Weights of a small audio captioner.
Model: 7.2M parameters, log mel input, encoder norm rmsnorm, encoder patch size [64, 2], encoder width 192, decoder layers 6, decoder activation relu.
Training: 6100 steps, batches of 256.
Rows from block 4 of the audio encoder, named by matrix and row number. Rows with one number belong to one neuron. Each number is 500 + 50 x the weight over its row's rms, rounded and kept within 0 to 999. All counts start at 0. Numbers have three digits each. After the name is the row's rms in percent of the matrix's.
# fc1: MLP up (encoder.blocks.4.mlp.fc1.weight, 768x192), inputs 64-127
# fc2: MLP down (encoder.blocks.4.mlp.fc2.weight, 192x768, transposed), outputs 64-127
fc1.582 088:499563475496440502472518461483481518596461524551520533490483576538477528566431524543446474642536475475446473496501560521527499603493485479425523525565455523455510390557424532506482460545516524
fc1.583 100:546526555553482521592483429516519549399494499478454480552456410418493530480565483523504526468532429535456637571561559461491494539425409520604417578545470482507554533510496495542497473609457448
fc1.584 101:496494474597536426482523497469416547484513537473384473532471526494462498460466564494527587461555509361471499518445500466481497495515476601503471544521545470501468526475545418372470544477508456
fc1.585 100:523538482524450450408486506521594497439441530502473464460472490491528515515481555504543474499543518544541446471576485603466487509530442451424454520387468490543518528451444482483514594504489497
fc1.586 098:475519447378472428586556519492361491459443486447560519541527537463473482537391501498579529601458514442515476505500497516477475550540491475483470457612485512450443512488396574465521510571545476
fc1.588 111:404508484541487476645490450493598553398491437484414472479555442537446414546525514547487493550570550402571539528536489525532582487520491457586459469506578398629531508521500605514523511614465515
fc1.589 109:413560618524511501544541519644539523582431513470416605511574509480524493566444452468488513501545482447548509548570469472540517542477510497556447535410454461396519495539484518582447439450518522
fc1.591 100:471419520390538466400610564563504462274415579451468498450470492549415481420430422505464458485591462385570471492501517423443464463453517510531545491462521480545515485533527383415497514568583536
fc1.593 113:480500555549585476536477516589501508496513447541451508491432468514525480472516518470445535498455436488472532455423502516484565495547459537442446524524465452530467493495526434505480492466472464
fc1.594 091:537525560507417510522424504527475537536493485469360565509504520529530423598495536536485507609507532341465518548460492537588546593460575565528550554563511449491504396492488470437513527518468488
fc1.595 093:557501480476589540499598414472385522461488497419515443461409397437486510482581501475531503486479520548487504475450430477453599513551510502607478346467475505532557497549462462497459530490518488
fc1.596 106:491452435496445476442613579469443507465494465554552560448483476571424481477568418587497447547566488479587448493491543446518469450565444515549496502476562450466553521546494499564492517618444485
fc1.597 130:476497404534467545526541595470383561459554417439501562535503512490527543580401551516535477480526526501527420487470482498475472462575514451505595486559462453547533418542387485572489551514566477
fc1.598 114:490407501423546504431482550596476430400479541502553494456554483570430457414472392441513512527487469624533470497476495475484506513400471468570561493543501447545489555535550412471565538567551468
fc1.599 110:455508470464450446429445547485461451540495493538523436500526537542494636482590472541445478530481476619531460528459481515500582580524464438449456545552449539486435482488464513521459487551474521
fc1.600 081:449517499484564549445480443478446502522496456443518478516541437507448441544534448478487492552408499501494558443505499504487518477507539515537444465471458500477618461552545499512467489456489551
fc1.601 114:511459498585500406539439477511514482556445482519479484534531500566553577437608536627535522550548577500501488476521482504493517527547589559460496471541480493486561403563434446548519479491454447
fc1.602 101:497367561539502420452543554436441549478530416474512510492472478518527498531490492524516534507497429435505514525470439569569534453460458441583522627489430560518518621555410466537477472526529499
fc1.603 113:488512570556532478535486554522555486549456608517535599560493424449570525475522499423480512474552526535507400425625466518594518533506432416514397491480468513527468502509496416558500500481453485
fc1.604 080:417503478617492517585511522463543492507506475496483452536499404454420510501440563513470532594498486488507525435492475477437554452483406542572389514459483541567493413536469441478558471474482466
fc1.605 101:465469572574497494426475550541485473472459508515428431456484490559518477456468581518493434409500610493366517518420444472469492475428350447560535407593536515384542638511541521406508453500478535
fc1.606 080:408439485425524534587557547575544598583532379483500471487554435477499456524480411551384561568464435550488545465492444558463485404468483483507478568404493559547497475486429467433466482482502516
fc1.607 103:565556516518352491572532499487455533568452469356465425538379539493473575482501484365508531523488495513496529566438508545460591434532484526559465502484533469549431445510447478473572532403540600
fc1.608 119:495479578524505480534456540476514500453525491470408359532466520501417607501541491404499535447434418597428577567486508469522585473492453483429492476498506500508532545463540345436487545389486483
fc1.609 102:588527444468506558501486522541476530605498495557475508585541426463466420528479421542480443476513491578540429480457507500489556481429454491386510461445527579479477462498460482556628458528542511
fc1.610 071:520474550462439442574507495448501449478574464484529523447489503484509453486463526547461472535502439461515451481479484673574569543478523579420521465474556441434489433528464516512486501534386558
fc1.611 089:486488440549536436518586469564488629461441449497419401426504518550618517547521472571474453489551414512477537515559453586628477452452543512476502612515491524507556586527560494377505465519506538
fc1.612 085:485491467506438449489538511622432526475471522452476393472529468504492452400543443553432523483536469433554483453457529505517472376420435478638537484512490475544550507577464489509498413499624420
fc1.613 100:469626516487475495609494568533436571439438542477471458463529449444533522462507476623479561576483384496584482490514464575507594444578526484454590488477483425577505534562555406510405505518518524
fc1.614 102:466578436438485385543595530521536479509506497568494428461426465514402643522433524525518533560507571592471470539589433522548494502486445481440506452436521538497512568416540512532493521506469445
fc1.615 103:473443591509512496426561532439534407504472599544483471542484424462466479535522493475523513465575505554471449491460482589446552472423488504520558519556548515454411449473473531439535452533462535
fc1.616 075:440404533482509517506516464558519579593473427443442540530443471446425481468437511487504516501469482440581495525558505477478459469480539478575507396458551495517533497547560481486468540489541444
fc1.617 101:547491568467444533581452443502564542494494420526485485547459514504508523501468456574477524624552466513529519517540592497473529620423527565550432549565506476490536426604448529489549481624489491
fc1.618 109:536495443490570433506549417431476506485528535517561458430546463566536510610478496462490395476478522547489540522411541562457480508581517451421513513457506569542530522551521522548524569536404484
fc1.619 098:534483418510477444370542563485529515503485516514402428504549557509506577558427600567557593533429554428454479483562401563498553455502433482487475531466529502495544506457456541492509572582380514
fc1.620 087:497524583536481472516526598502574482523553475530496478522499438515446561557506499549475482514472440468511493563381484634589504559532523593449510459547557436484487529431549448483426477533445569
fc1.621 102:522475481561491493453532440504568513545539462410362534551502458489457492582537558583519461555527442419508527585556418452555450650432585487484494558551524460459419514512539478597492495523392554
fc1.622 103:496455490479507521505528503608530484507465496458470499585572506454534508543430498555524552492494488574425584436490531482541481511487575498541548467510580479512458496396493521538521447488534499
fc1.623 101:541517554492554575492576578517457531350498480477462474511468424466523451529506452533563523381414476533516553475462458553373467474543497595447435524570520508607556549479408490516474440508557434
fc1.624 097:486521475522473549575474508455579546507499413462542447470547370475520474418554480569473545423505509559550504484394545385490524426469386481671458507486494416623512441528494486534445483533488506
fc1.625 121:486522605539614513428545562525504530489465529478474532538479500494525537482500495495505471544571527580504397463596498505548579527528480486466470426519477468507560528559503518545510568421471477
fc1.626 081:510471433531515504528476455530443485470542539487491552464554503459502476548544491509502525589465429497506475515541565592542504463455512431492574497480495508470621505527497591463493517527581513
fc1.627 106:561533485493502460611470367531541527456483455592406401530460458477584433523581458540450456462474429483490416549543527458562528446498508527599467595496496400551460538469486514582408490494438515
fc1.628 096:515514490552512521533504535463486506435447553550431566543488449438423504605563543479539505534572440452539508493431585510559525503416520591497501524538537480488450511476382533550536519502405522
fc1.629 088:446446494532395370582552485443480457550521487533525528472479502469549535471496488434424564451495419536501486466554569507459533446523462465445486540532503462467498447494476519425441493619480501
fc1.630 095:571437524650554496529533450505499492477468505476571582516502423418379472597514510504493491509493462339569434495481485535511498437493533522498518457565467599526505558431443512471443492488440478
fc1.631 089:503476519594467565558615523494449515611524517428549452502576348486468473455491525444457495411456485520575543503385503508493496478468384488541532460454495577512463549555575566528527549392538466
fc1.632 088:526526623551507480495552441529538555460494451505457528449474382387513502540497512500460551478384546566561546478422496420493552432495499498586374577529440475533626416549491507481457512436516540
fc1.633 116:475443391470607491484570571471525443462465516512507439489535505472509491460393415503468537445523421443448392493472399570506459512618536422446544491537460377498540511488483458533562501537586503
fc1.634 105:489436411538592463523566606485483534432541496438574498416549396467563498468476512540473431502492498495547559439475519444422492407554569517545543405506538673559547402577441392479480488553652505
fc1.635 118:451568566550549486567475584467553532516518420498546562407447609514474522636508516492513525496470497496382463486655336533452525469456454493498486492525491456529467498459551538506508562565497572
fc1.636 109:394503477476382460531553494527440525533483505368521495422460468480439579499527484512532500548430447496468455561486498548593548475460493449555509476469485548497520555433524476570514507522425475
fc1.637 082:400464480512593520654491471538510552557523403460510483487601395533534391565527523536468473583513467555515499419468501550422527566427584506510437541507526513543511465529449472425485452512444481
fc1.638 092:482596478577506475503501554497401480548544566535473478479486396548438552460505471492502507457550458509461475559471535513521480501378458537514538465545452535502455587504588492518474581430516502
fc1.639 107:562508640450482472453444520475541521408543431521533597519433443567452459583549416453519443620513550529582441560453457585509553540481501439506471588510512582544480474598472507430444441510502527
fc1.640 105:375479607501525478441531466482490404510346561524465498499495503406447490429526436466560520471572457520404475440553454449476487441473499366465564457497473503497488364499447449490621499488347542
fc1.641 102:433512548391502537476528522518519450449462536490595463547446442465460483479511410386461417591554513603484525489512502441489461499464464407535620499533457529560411532476514471534568539530442549
fc1.642 099:476467517475547512517549556499441549505465490439601571513578511488515470541539464524455489500498507516434490584458474493570498462482524643578517494464493401498558557499607496551472518509486544
fc1.643 094:503494534509498511458525504446509505500508546466538527542559514533518465596396482562415510613564525423496401431529457541504451615570584504481497480535547467479467466447472521497606466500506570
fc1.644 103:604489456485437534495497466571598521520521354500441467505513507494478470576547478562528576619492517457446515513488452509521506576396427476567553580585520449494552441503462465524545538498462589
fc1.645 103:424505532569543427506501531457562470528454453478544547416439498506495559561488515482501469499449495572609600581496467412629570449466504489536460469507435529519516511536450483593404491527519557
fc1.648 075:480494527519427533520409562432529417496421466530616509507528487490507551533514444565443424544556469598500564460488566588437434544382458549428475368493455595522485574509476500424474557534461462
fc1.649 108:418454413566551531544468551494508401543458454511521621496503469401554429462504468505510368429494513525526442504521435473500542531489494496450475479503457516542486510517426448424501425469500587
fc1.650 105:532521523554432473530575489486493562502538568511393527555533444498478540653596601442516558435435442466474518482542513440510574503490443485571557499541528424524489494471483517566460468520444452
fc1.651 100:595494492474567515507489430475499520562500474471379514491488391449468513584452491501506416482534509499494537419509488459493498389493394492492546441483635436524522521483544479544448472582512485
fc1.652 089:574513457556540519532463463545507562447490496443511494501489403424523479544541473543411481511438387612569536578526553450419480433459481533557494545542411444491559550481474521503453550517453562
fc1.653 085:487547528425438514493579552464446510509494414473547500505541531442494508547450513591440468580445482548465479440474474543515472498549481537507525596452464504473454432402511511517615489480516531
fc1.654 112:490505453590458496434479457523579490460536498508440443526475434490397451519492465569490591560457479490495430566492450516441474528420544434492441562515580475443441518512575471565440490474503489
fc1.655 084:390412486462485550549538587535573487506504370394484486569553448464418481468523453562444510586480453481457502443485461560497487438563475530493479603473536455545483496522457460485498497491495402
fc1.656 071:394508447539485483486487420548481579536432466489486470526467523473528474427492447452525503571514601477408490546446545471498567494472482499553451529438563385499492454523488544464552532520459498
fc1.657 090:469450353496454524494578579503433437466434467515521502482541530514440514526396501428520434586467459544419438479481511475476534540509553393483513527555421519497414520445504488489601554496565556
fc1.658 094:494516476559410448481479508470540532629556488567526551480519605495548545607484564533493529533604432408487468448596541464602565528495585487546582477562501469466401479472489506527491478521507536
fc1.659 093:658564483519528502464443508502452551518537538454468387500541468473603446463543500536555509517496452352584537550577609482468435427530432497367476520471474487468529541451555481508520517555516475
fc1.660 090:501450540473480409482445427621584509633514481508462587602472467561495441479526493482522510482425532548569431519439475574459470482439479544477547487448500495556492442541496477510513457451484432
fc1.661 077:507495434485478518536488418557441593442412485452422462477508513566571456466605435527501473532536465548500537482500450418526470483454536419507523503534476488539569588590522595428425483478518448
fc1.662 109:550590642552432508508469571507551463470499577427528476522493495521573586543423414462431520535516485538501494531555573490465471513499465505497487553442444546460518487563547402503502472513503516
fc1.663 102:576485525523505477473532536544520516434520518585423450562535494556497531488505438498438577592435586499490512550524408605534545445478430488571458524453592491521484476424536530512424395511437409
fc1.664 094:552544596538493497530501546538555515465413510448514626474438556588480586545519512545502550625594457478525507512574544488598519510486576491560450552512510466413506469468505507510494477533369522
fc1.665 099:529558523449487534512478547386479534486565483463580446539523488548557500468533475491502463569525481529390442484470494513486529480541550474481554512508544476486583546511470563574456434570551517
fc1.666 104:363457394571449441538443565430530537440522419525483464531503592581449527633384469473497490542486571443481497477394509490551551513484555458383552549478544597415427477534505452483526492537471539
fc1.667 105:457501533415539464515562561556404496518504544495399538446458542532511546539462518534518551488550453501567508505495445517505618527547507552410566434444584406516502515471552537534428456503489552
fc1.668 082:575441554495483436463398514595574497505404472440448554482465601499494533527483495541454608515519559443506476570539458539547540571449403498507490571533519465454490373469542537511508507550449437
fc1.669 092:458439528554545535492482410565523631506529517425482499470394444444429468531533517458520487403388490513596526543547469509441469446480459455564609467435541431507485544459574437534438584526497480
fc1.670 109:477507422592432505496467489463454464499497552514454519525514476543465470446539556494571489441447484457409379605533485519455530487526411454482550482494446498549464395529501527511455507544530486
fc1.671 116:493567544515507537532408529509527514512517530452394576495493403490488494528605501417483531504577455578539472549531426476528525549417542496456448531460510545549465430419539552583513452487528497
fc1.672 123:474507574565491485472522512405450474478491457489484496578505552484508570466505484484443519454496504486409526523469487466419535474453544583468511582457548509416459447478547540489518446625557496
fc1.673 093:547526454564513544565533546565364544473547456491485459603547500526573512474472457409464496495544510482503520484469535455457523439505454419450520396411516498484484554460503493491374471512565459
fc1.675 098:440462456484525469458465505519493457572522379522535469559487513543515503482503462479465550397570468605501527475548577393395412494565477467439472484509472509536537473531540492463468415516488491
fc1.676 093:514414574484393500530447449648515592537615520562436517494460462544576504530501414507423565543448653471497450527490482483416516554505481513474549591529581412529581447553486481517545511499480463
fc1.677 119:547459458498511536507514576491380598543520570522470505546492452476489500541511451460509507499506485521539407449489457565417448413436439472429450504479537514423469538453508552453418540489468440
fc1.678 121:558470489427532522486516537556458366524394519526554475460522526481489489435497551615576501500517493577476562506330519532530476492418405526508466527569489539556460551432514512531554526530496577
fc1.679 047:467363515483456555489489552523488490438475500514462373506411510352519439488613553533490466451539526530510508432496543528428471579480488500585517509527448509543572447541491495522388460518482516
fc1.680 070:548380503609462514514510467500535511470521552421441586531526511482466523495507511535524567491522460514564555556418493511483489515409471456501522425561464538473535544526524496497565553477537551
fc1.681 086:485507479553462374527546467436462454495608525608533488543441439457445548581452482491458498447496531526447511463475519516501571526515435458575468469450491567588504497462493500464494423493510550
fc1.683 073:498454573608484580498600522467484467485516454381484509541444526468494432498482536554548522478537462493525578522529504554497435642394501503584484450543475502552586517475549566632507598486390438
fc1.684 127:505591552518576461395481589526415393521408671510497504504476535512448513503538444624516517480511493516493453547517518560480489503505440516443554605482550590600403512498506455425468550552594574
fc1.685 107:516554451525417450484516515496536496489510498508471481485580535569360627508464495474515525610482522526586506510622450543619594471503507432506514503460576414554472407441450523515447587494325514
fc2.582 093:544460554483438458463541491532475430375480588584514533534560536466489454507550547467526476437531502480516507479540460475592489452540546540456470459406457566462508530496503535491560543484475487
fc2.583 096:568458466572582484546563598397498466528514400465420461505558572446488467504554510441409438506606568548493499530528399506550566411492455476574442554449528373504505450511468529506512426474497399
fc2.584 100:479542455535502603443470417565507489576457411502452498525501475467483536507530531428373508606431548556483586488534521477587429495478539484508488495497466471471473410441454437572535486570572470
fc2.585 110:540522525455486506537452430608536518507497498538446477480510410477467507468471600468521487495542550603499467472499536499493597456431552470485517536501463509462504618507495462454467479572556449
fc2.586 116:525601513487556553514507460492499488492536614549499465494535459577492449435516508515490458535402520455478495520461553478477427470435595497480487450510478517488477478493476530512507562420496550
fc2.588 104:549522508451535446403532436421386394492462503493520469519461548467558446465527519446480392452426519596531534505503473462654542460523548564514530483560486535514468537524486521576556564465541524
fc2.589 102:523584575514436550537564519419526644482504518429478403408482376455455469509505548535529461639551417557460511526417526550436559556547497422504561456536454583516582435548488484466457492547485575
fc2.591 095:488588545525459532496517464525492484503561506453537493502564488453527513531500513561573528411407533535512533584545566542497520576446408539499510531555501497410474482505561530457456558595484508
fc2.593 108:481497500406471621534544552558465472398480583493504487485533518535485511606467561404554513563488495508546576470466507519496500557565479523509500490443458575553547517444525430496525475535547468
fc2.594 116:440349474581473490477540468505541456498447554604513509486495555364509567421537580469419555500470471461579529520524475503519503523579464566466561527516479524508428528459484461550481512557498539
fc2.595 085:561563547560458554453545396594540507418522517554523493621461529541499555587467496560507489493562496509504511471476497475465495511474465465494560483488492482582485514528562490512527476470466431
fc2.596 115:513553468434502560552515447544601399623525500517494460546548513465507511418516564551578504413487524413527502478503589501531506536551378524443584457518439426494527482557503531363481509544431501
fc2.597 132:506478469476503472527554511500408503480617535490482463486541554414486484495503518629535403529457506458476505505466513534424457585542495533562457456560413494603508393534515464454449532412546563
fc2.598 099:493525493551500527486509503497470433480544435462495466509555408563591590478483513516496384465497525520517487551515482467434457566473435479519520438578520463482543389555624514513480464520579470
fc2.599 109:507517520525482554453563495525428488546547482469541601451518492510466507514548462504449500476473381537538473554545390460482520501498505491521497593519461537631491484526556521387534430400459467
fc2.600 081:452501506510419464564528599475527590546496476473557616503552401501568520463510469508601356494563456495501542457470421508453446464477592461461573528549477430515487474531505545467482549565464511
fc2.601 105:496505531522526527498501386473496530620561494500460495425508394492470501515438517516515456439576583539501573614542514490492504478401449490516555486423500503477493582553543474434523509550567440
fc2.602 107:461487480515528537500508444379451520525546464456562544484429531487353586497529459442551490402452538549467515537501453572528484516433480531473497491480469542506528528519463550432443482430486426
fc2.603 125:582573544424452548530507519517450535565487464544485566421500437525481556532496548453409553529521459537448540486433538544598490521400537489500533532457498477510566491426575436461504458588545472
fc2.604 074:616434512417467516504558537528610474477449521511485450556619520500445416486558521544486499466416415528425506491490587590500618393495565485526544477487545505499580516474392503471475493567482518
fc2.605 099:442401477523486581525533417506529446591489483422456510524531609515451522557532485496621541553510554593499539581595510475547515565480446520497481473488576426520523478553520457453572496516559548
fc2.606 115:543518461461466495417504505451461384466459564402528451533601572519416425556532523521464493429499528477465515475588473589569564438511422511518485583415475466493482421494501515518474444572512488
fc2.607 125:501558530481554400484517526495567457490562533505448471537478460499457502512504507546560529487496521560535366502468489576501495415527442441351608505536540459494461592403477527502499566522529509
fc2.608 120:556599490507540594542525540546524469521523512603451499617551478599520498526390498474588491479463435526502521410473470481323446483517509416456553435584533470529488498443501578458473564526525533
fc2.609 089:600578506544453479548642544481580481474414523517563477381497547505524522478574561485451521496478495488440511529507564524521421483586493584572428560526541438513505519571490559437446488500486532
fc2.610 051:436552568549557569507507524525514474486485434536559502503514575486492399508555496522521556512478509450509442530457522458521458563585504488529611480618450574550413526481510509464447458482534484
fc2.611 085:587554459450458439551461485484529458539491470440560566427466520493491523523546516537447571532459517406505485564459462470542462485523558571508518511482527516544487512582607616476477539504471516
fc2.612 103:525550455489480474472405501503515491447501501499482513540489507519484533527496486534497578494469503481532542522414501453518425571499481554441480558406627530567482573495517531599517557496549483
fc2.613 105:405514513544472562497461513511432517568450394489433580499513466541379481564501487544479545426520509437529484533472468451498416427529502544495540498518458480483454434453485470530516480469419486
fc2.614 111:518475507407516494503497511488489557505535478462510504457481375564540605466518473465487467499534576511500484447473471578573470515466475533451574481504429454523559478533501516481451421420597524
fc2.615 101:501463418577495452465502509472481505422540448500670580503485471583507461408488484553458470562491523549497648503420509516530423452499480510541513457538609636543452547477454517548530523484552479
fc2.616 073:465578487525462475447516575520391519481464473457501595508613502531530471440552481472487474479579393496535543500434480434505445445403534558420428465470494575461459484460479499491382447506500654
fc2.617 109:581495537570588478492509477460523436540499462545501469479537455505577488409589468473438464462573514586521477566553456434552551488543486575488516491482515402511444542505455456551552472457517431
fc2.618 104:447425488423518494465510496559514473474499513536534512650508542481423442506456515617550539501502566532486474471458500614498534523452560494488554479480469455603441543493584479488589553479566508
fc2.619 104:514438422438487534323493544559467586447489484477543378460375445534551502491477472546509504565487481533490544575571505522405560466473478480446507506465515472537483585494571531555520504470481532
fc2.620 057:476483573559597476567550548518453471550523420421551469494511484526491418468495478550574463544520549497539439566482491526474447544535534568582690492513453575471533500497521465525530458506536442
fc2.621 092:584531501491439503526505505477410498493446439481477508447455506567516498502521512451455469486428458511466586450475527525566560506554589585497532488495470602526481522491498488409542452486648538
fc2.622 102:563498510575529527475426471442496539455534553487491442468454499564506580484549455445557565456538465556571397502525448704538488489455526515548618423505463497523475480459345505428500529420508493
fc2.623 081:639487502489588483534539515466513485550472569423448421571540528521390452422597572554509495520454502521444592473424598529542417530492498505483557477535474508481524412443529568423509552451458522
fc2.624 110:426574516486487489515453490481522433496422526565450453629518566545481501496494525512515498514459536457472481545541486374500548487559544544513410491450574510553454619543544515528510534500478422
fc2.625 102:528551502487511494536660492544507545468481536500459492501558473511467591600532498465386424621581505534566483523524518530550490653390543467563582433503428417555527609509468551526510478520562506
fc2.626 062:495555543434493453406605481596583477531535517484467462500451547552599419453535458516486406469575510398495563587434437534525565589533525515508438495448502458525498518423467438462487360520392433
fc2.627 113:436554504548476444492464562372482471524404450461525460535548510466443458525534527534470436566576537499469428520479431493503522569512552470492537496514529503547533494536495548385551519464563539
fc2.628 085:507467567537488519450643415561512484430471543535536504434488558479538532510503512598450453569466518476506585436583476515381534619511397500496447555472519509499506500576519474445503584490479534
fc2.629 064:357489526560550530569488510505486484514495496576519488525560512496568491465582487474500579485406481479468416510516474457483486566570562505553527506493487632556469524511434553424468459500599506
fc2.630 085:449497442441340523455464424459463535468494541525460508545518561458505531516503497494449548497461410583521604516497535525578440460465512507502503533475503552489456520411428441487574601420553587
fc2.631 105:372565421437466496527422576474525513461438499484557410531489576553554535485449404547529628479467474517424403483531585419404460501585597530467451451511533535451411566475503500520498537402503535
fc2.632 086:435493493528484418576428525424510515474579433509416543635545482491509570453451481491536502524567432516510513499527439452438517517402548529472382470473505498519466525544471456435459594541462482
fc2.633 139:439505510510553552452489458524481469511557569568444442520472523515403481480532498522504523498458478440338559516549458537548436557567537474439482496484469415525495422442515425541490515559478479
fc2.634 105:470482513436482452514548503546460485527568499577501529524477524473505548424542515467546472478483566473455436489518520519470453512537441469515509503536458478501465501512550518376400605594485519
fc2.635 113:492478324494452646517490492458485513506591495412497517475452435562511433496472527427519444517488524467481500639490515459511460520567457471491530529483516437482459469539536516540515496540611589
fc2.636 135:583505603491490457510425559639577440484493549482544586543511487524525497443488487577519493454510539424484537512543471513562466473520517493509495417493542441443446508475546523433580500430419423
fc2.637 102:589520480407486502419484555472517423372466582439503436459616524524437370580542565539461503429476536474484438535544451565548552411486498537573471560475442454513478469480496504564428481550438468
fc2.638 104:480547458421572522501486449467540481505441476459518529421475498528523558460418509531469518478475478525475487430503541442509487543537540458454497424548524451455503422473526571518479498515577557
fc2.639 112:473498448563509596450499553530506420604563548584547394494509510465520560534433516586479454419401485382504563530502406503586488501511483444509506470496412489430523494475541554570542538486457446
fc2.640 101:515478447476436520487620376476489448482501515509563470588417532584353463439579468565509473533500599551523548548436526589556440515573495519448409438508565547529408475455527472566491493570558541
fc2.641 088:521505425544558508497498424465449461524572518505606508419530431536488560489534413592453463474568491489510502512430449459476422549502479452537525395523511548516432450559430412587557459553557469
fc2.642 105:577515541540474616427499488455488478536544518521492480483513468437552478383448436449685491502433527562467487498525502504501511502495512456569495567365482505575515551520489513545508545564525590
fc2.643 083:494486501534441499369499467496572495493519493487527428567601451483510480435445537472472500490515400595452513427535513554528439517466549549565470567504494523575389572563519514501504460453496548
fc2.644 103:459527556552497368494513436459489615523579508586503507525513641446514484444516470429515494423546503502550434545520444467446446576534479531430529528474481507481510569543503523510517466573521451
fc2.645 095:475488511474576537513512481499456503493524524429478580472473450570406531500572467541534509550498538493419512604512501583485495515527522527566496491535532518453544435472502401497520425519547500
fc2.648 065:543443522438476557452517518587586470501486540578528481561478567589582483451479498537414553556526435428493491511533520514562465563555427421560467551406610469417528425464500475460471475439420479
fc2.649 108:460493576525430398464523467447476415527523416479491530502459466466398560479548511513536482446478413556493521548498469591500460527502488492517580553572528392577496477500389492533533548434485507
fc2.650 102:538468424548524514495485578524488544490476486496497403462424491486487554486534406600474499546501391579515501618528513504527539511379482513497550550503485541463430519498496573488495581513519558
fc2.651 076:525504488537563446536549447603529553537487476420578469473451399540569530500524545500421547474517409568502532439486554550483577530505619521488522448509442487523561531547594506487484528480417485
fc2.652 087:437630542601532501524468499450467562449465409536478472557485614394556421444436543528542406489566515557556402419544529421498431481526569509546515470522523468480516477508484565454524515412545518
fc2.653 077:478496487543462562462480523528450505554612449416432481510493600520462440449457473487516517462487529501443497469453485414570520581489481500447545495448531493529451475471509420381555428483514451
fc2.654 101:477513366554444491456547515411502452471496489486509561501564539529492547548506563467461446584529387442592622447485485545574539431506475521502401490423431527457503558502564483486513524477360449
fc2.655 109:518555484470502513464515499472469491491473520447502546463601537492467402580531548566432528438471536494445509494542479575585483418569400529510501585497551479515526404457524509480481449506522523
fc2.656 072:624443574494504552503563565507479479513561557453490526519564497509458514594497511542457456437509452500564592557517501528449459479495502563349493518564414553512505490546530500556426476506500500
fc2.657 108:438500533447522515494525490566449530552622518492392456438519505578450471495446430551540499470479482482392550567550468435459475512516477536518536451508598407494458513458549403472475529511514517
fc2.658 079:530586474543570482503550497525495522388493466528542464490594622548534428481547530518497385420481434564505513526506471422546505449531510586461465531507427575518509523511534554515504527546539416
fc2.659 087:570490509467451580545598459487489453523502461493514551625432524503532396535485491425505480487477566452571486564421594449561456540459568561485619450517480483451485486405526543513674450481601481
fc2.660 093:392422561464529533540513542473475489570515451424447552486538505501467564459544471455495643411533489409480539467392468501500506496420593575482432446548480479529510500510525530436467472513526480
fc2.661 083:528570520472396485483543527544468506474461449486502557559496449424637419576544529545502445515517519418641446514454545438481473512570555409566511527510504593473575582457543483458443419505555474
fc2.662 119:578507542484462613499513514535480543540538572386528411435545483390479550628445440520482518548494511421458631510450612497507548524569493499443456490459544458484530421664528554453528444469463544
fc2.663 099:472478478461557455469492552459509507525466478480520494448439468571514612528539475532496530589528500518519425519411480465516533462538531398452540449412549526533528553481542512510445511450496510
fc2.664 114:498570483502419514493522543487482473410495523509534531440556509477476557517550537429550480422521549496480526520534476541581511547585533527388376503471526505512515493479536533517504557483496516
fc2.665 101:424533506527540485517578415482477513485509485570583459420512518401510412531462551475480482449524412478591510520503522471521476511435519494595488456518432466521467556572504482467556475520540458
fc2.666 089:527571480445514581432641422485506501499535517428484488487579584447585493482593543570469517493489421566480530511545486604429593532460501507644514448569526526501494568470471467467399508439556414
fc2.667 100:506576543643465567509508495479508553490502428541478520393497421529448526484495497472489519560507481545455430463458440501400507452480471535533547513552464567524515486637492507501515483552523519
fc2.668 106:499462456502554470476543489471548474482489511566510553525545504392541570473529575483521538435488428524524410491520463504472511582621455576479449428502516535472483561523500469579508390452519449
fc2.669 102:489560480525607485572497583424430512499405475485494558545617452527487561420495477554522487521549363420490507443478537421507486477488546488449419451513457527417458586473506520544382480492525532
fc2.670 114:557452548463496560477558529407498521520491494450501499454485520526438518488461552594542500481446467507495530469527495381507421551488506551506485504431570499451511566479533523529517504530512490
fc2.671 114:476460516468556442586525522519398565470542508551491465536535617496327510450429480546537494489418477535514534454537588569413503500426518573438530476511485414489497520519474449478403479436477521
fc2.672 125:609518490446375499473466540492506441520440465514508534461493422491426525419548530429508452501553430519504553476485480419495467494575483479527500503491502512532463480478529442422593486421496503
fc2.673 101:558475443473468513625619452484495490419553452520575413591448520468482449523457552524542492543521538455498505484422625498569481541483584465574567464584551482542509494444518608412482455496582381
fc2.675 089:453505503564522476553558534464531435447542511514494497450508615497463530493579556560486486422413364592489485589562511498477484583438543448499425521479476583488474443493468419545485487473423454
fc2.676 104:459429529376495487481522597428526489518453484489534425526563554504646549545519450429498489467533571516470487502446529532530594468380497521527455465526570517549557517560413566417539582498517514
fc2.677 118:440571520592506566514480453498376467469580426450566494498402505562491574474500512575466565515495471534506437508514504517429523524515478483486515535517508537532495511575525578409437492445477531
fc2.678 121:525456554452526469440480412509455577557506540628538588602528482519472498533509474495488528481475492473444542533516452512442406545499423459520570484505570427440449480463502475448471478533441534
fc2.679 043:598539444500443449460525444547449472570516440492473574487553616599449391494472511452487528472556452435432478544380446514551428424486493591441485509482511539541467510557558457465574388403503491
fc2.680 076:457567444464462433492450474572444465531530527485452524573415467540512424498508553424459548516438452518514434512487475473536503442514513533493505546433554514511457565455436498493573508408497505
fc2.681 085:477520492474530541602545610488479537559454508592581458391489406523531605531495422503561597513523549601498432538512502490493464510524504521591550453516494597465516413469458488454488424530586485
fc2.683 072:504478436445376448524451452514471557498467506521465529458541519536504490524533556456444530502477509502532454514419470426445476467560475600446426624534524529428406497542445414511423435488589549
fc2.684 120:549498512485497490604442562463429484562528575480509610409517538475504464435450490560544384491538512552477552560492521531447493508456522448487531480491469495552502506545647498536569519527418468
fc2.685 108:508477445603486509423426529474480577521469518512393498496360384551490555507457458495487447532517505563470463533507505533560468531422459533531536493478449471469513547471467482437535504527634552